From a checkpoint of a small image flow-matching model.
Model: 2.68M parameters, 48-pixel images, arch uvit, norm layernorm, activation gelu, patch size [6, 6], layers 12, width 160.
Data: trained on rendered made-up planets, 97500 training examples, 14.4 epochs.
Rows from block 4 of a small image flow-matching model, named by matrix and row number. Rows with one number belong to one neuron. Each number is 128 + 32 x the weight over its row's rms, rounded and kept within 0 to 255. All counts start at 0. Numbers have three digits each.
After each neuron's rows are labels from the 100 images, of 14976 (inputs lightly noised), where the neuron reaches its highest value: "colour at peak" is the nearest of a few named colours to the mean colour under the peak. Only what is clearly more common there than usual is listed. The data: rendered made-up planets. In brackets: how many of the 100.
# fc1: MLP up (model.blocks.4.mlp.fc1.weight, 320x160), inputs 80-159
# fc2: MLP down (model.blocks.4.mlp.fc2.weight, 160x320, transposed), outputs 80-159

fc1.224:154152135143123065104098105102145140121115065103210161133094138128112117080147115213136154214156166103159149115109142114102102022094152133148133124169116172094151153104084142137139192114119134140138109069075185098109201163178139194119057144
fc2.224:152101165127148127085113144141157129105096139116043089129188132114120148184150155107103102142152039151117144114138130135136147221130090161077173140134136119122089152065152147122045112141183124106080116126180062179209168108135142125161148138
colour at peak: pink (66); grey (32)

fc1.174:110121074138133134115132157130180063126146105087177186166077173131064132169094086087107130151164088087124091112089173148122124122090127112154189168106146159105106112068182154142110063165178110135119099107132123117182130117092198089132198116
fc2.174:148191112165135171151140150125090152136073146120085085175137076139129095152113126122142103184117119130086210129147192102170164119134098175104100140117100119159123091160074186114176179113177204140126121119114149105139150140158073137157106152
colour at peak: brown (67)

fc1.71:090136107128122168062183139108159122141107087138144073122059106099127099118158119183099114170201141108148124114082169181103055105077188139156106144169113151105153142109143136182091122138130152097146104054149129111166133183140113067110130109
fc2.71:142121143170153134131070166125096129151175150145098101135168091117120143160077157090128089138111075132086169155188154096156111107160117177091144162097150087129140121122148166105107182172162104130116125102149078132130154122180045181161054158
colour at peak: grey (31)

fc1.150:119102106134146160120038071139084115120124120122200126141106130160105139141068119061152105087142132138134068104123102152152150114137140193046120149160099158060116144067168047120086075127127118090110096119135160147129105086164132119115153175
fc2.150:100142103123166145125178126145101179097124148147084077147083149172097123174137129122110135142117093032095122156136140215165108117159153127154118123102126097156088093150142181092124183152139091140159143158115121114135155121102056137167130093
colour at peak: grey (74)

fc1.297:128156143144119132127123140118082160094143080163158165195099079162096135128143184104113143172150159138117134143103166113105106057107118152140116120089102162109168108120070168130134255066129173145095126126156160141112131188150089151128053165
fc2.297:121086147067146186142195167096123101105096126074145108191138148163130141198151173173111099125138110140096126105077100121144156161122120124140110129085139078141118136121096167150119081095169092119136123134093161071139177152139210129144157102
colour at peak: pink (62)

fc1.6:197149134173180126110150119081118062140099105105165205105111143105131171095104159066137186145198100094151145101117144161134147141082141105104112136204129179139068149084143087116154068123129075122122108143141129135171128064176191167099207155
fc2.6:108158139147132118153106145147113134103143138154073112141174120124123090158133121115143079121123101122083159108128121081105168113198156215130126124101163072135149076140110178157089160159157198131145140128130160109114097134097056213171109129
colour at peak: grey (72)

fc1.59:204141137178091078153096150118150106081107095108202214129126166102144168106154123112159188153138128107131159127133168136142183108102113134106125136178129145123061154085138124110149098146117120099089112143133106133174120069165167152128145169
fc2.59:119172146139172155122124096147104095135143171109063119147162112132148104116182141121135070092139115126105137077155089110119175147147159177132101107143189146134153086102096161189084073178167176074148138113112160093116120162089077156120131104
colour at peak: grey (25)

fc1.311:115126110154146130114028102139089110111187102175158188178148122108128136141103116076095132131126142061162125073145128120075103164102196183124122150105092200122118178143142093118109113144096117078138109134092098177121089121184140182108136136
fc2.311:128149054085125126173164156154143136097125071140084067175087114196107137119116156071123143165178142124120101155108158173128152103146112099100149137104131154137116080105116226114128156084129165141131121143154177096138162115118120124160142095
colour at peak: pink (57); grey (37)

fc1.45:145118070199139098189092113064085117160167172150131096152127048129119115116133133095168099173104123127123101140143181092093134084086059142125129122130126152134154090142162070094145170142171135112160142096094198129142115178102148089123100127
fc2.45:092089086100120125077104141172221146102121068165119136148123150174119139140149126116120162112213067102157124133144141121174140161118123136131173117126152148110098162113117188089117122129119145134108107201152112138134148146158164119154129132
colour at peak: brown (53)

fc1.91:180143134161132149160126119119159128133111157179156150150116146130163189120139118129152154081120116114039170094146151137087134155096179124108098172157151141124115116098121087117149084109113148079134104104189074158192138098196143145089130126
fc2.91:104182118145110162133132171161117107121136089084131100151153094134112083132183141146131091130138168122136083118107080071126230162115186129140139151089158119126164077076095178141161114127099193116140129118120128089127121127138067070147156144
colour at peak: grey (69)

fc1.246:119189089134145132077163167128154103142124098096166137139024158146087132141106115101131099135200061112114110108149150166119102129065161113153142131128104154092110142090162124150064107150151126131142120091126133148195209106085129094147166119
fc2.246:133142132160120171117141174151107155130116110146113065154142108137114077180068125125121099214102110121112178127151165111175163078157133164125140157081096084168105113119118193099149197113175168151111117107137111124160127096175063145171099127
colour at peak: pink (69)

fc1.104:103150118138108169109134133135098152116156076151132113199094060156108093136143182101110118185143175155134108173074138138120123082128091130124082110075115145127132115124085149122152225080119173109133132137166166126111148160155075104126068165
fc2.104:126095136069131146147140137128122154114118104094170115194155128158102145147150170179095094141139126097148134097084073149114124118107103135147134130128132095091133131143113168162135127075189096142107091108093164092099224154177214149159082114
colour at peak: pink (44); grey (39)

fc1.313:133147085122133161100186145136161132143094109123126076111061138083115098112165144133095088151170118097123120110103170170101082131075150157131105150139124156108182159134133122185082140142158162094113078046134097117188152153158120074127144113
fc2.313:121126148173129157124083176122100149144169151146107109121166110124133118161075139104129072132101096128118138173185146083157162116173115150118162158062119092166121121107146180093144166129142160102119141098150073132143127136182029164142109129
colour at peak: grey (70)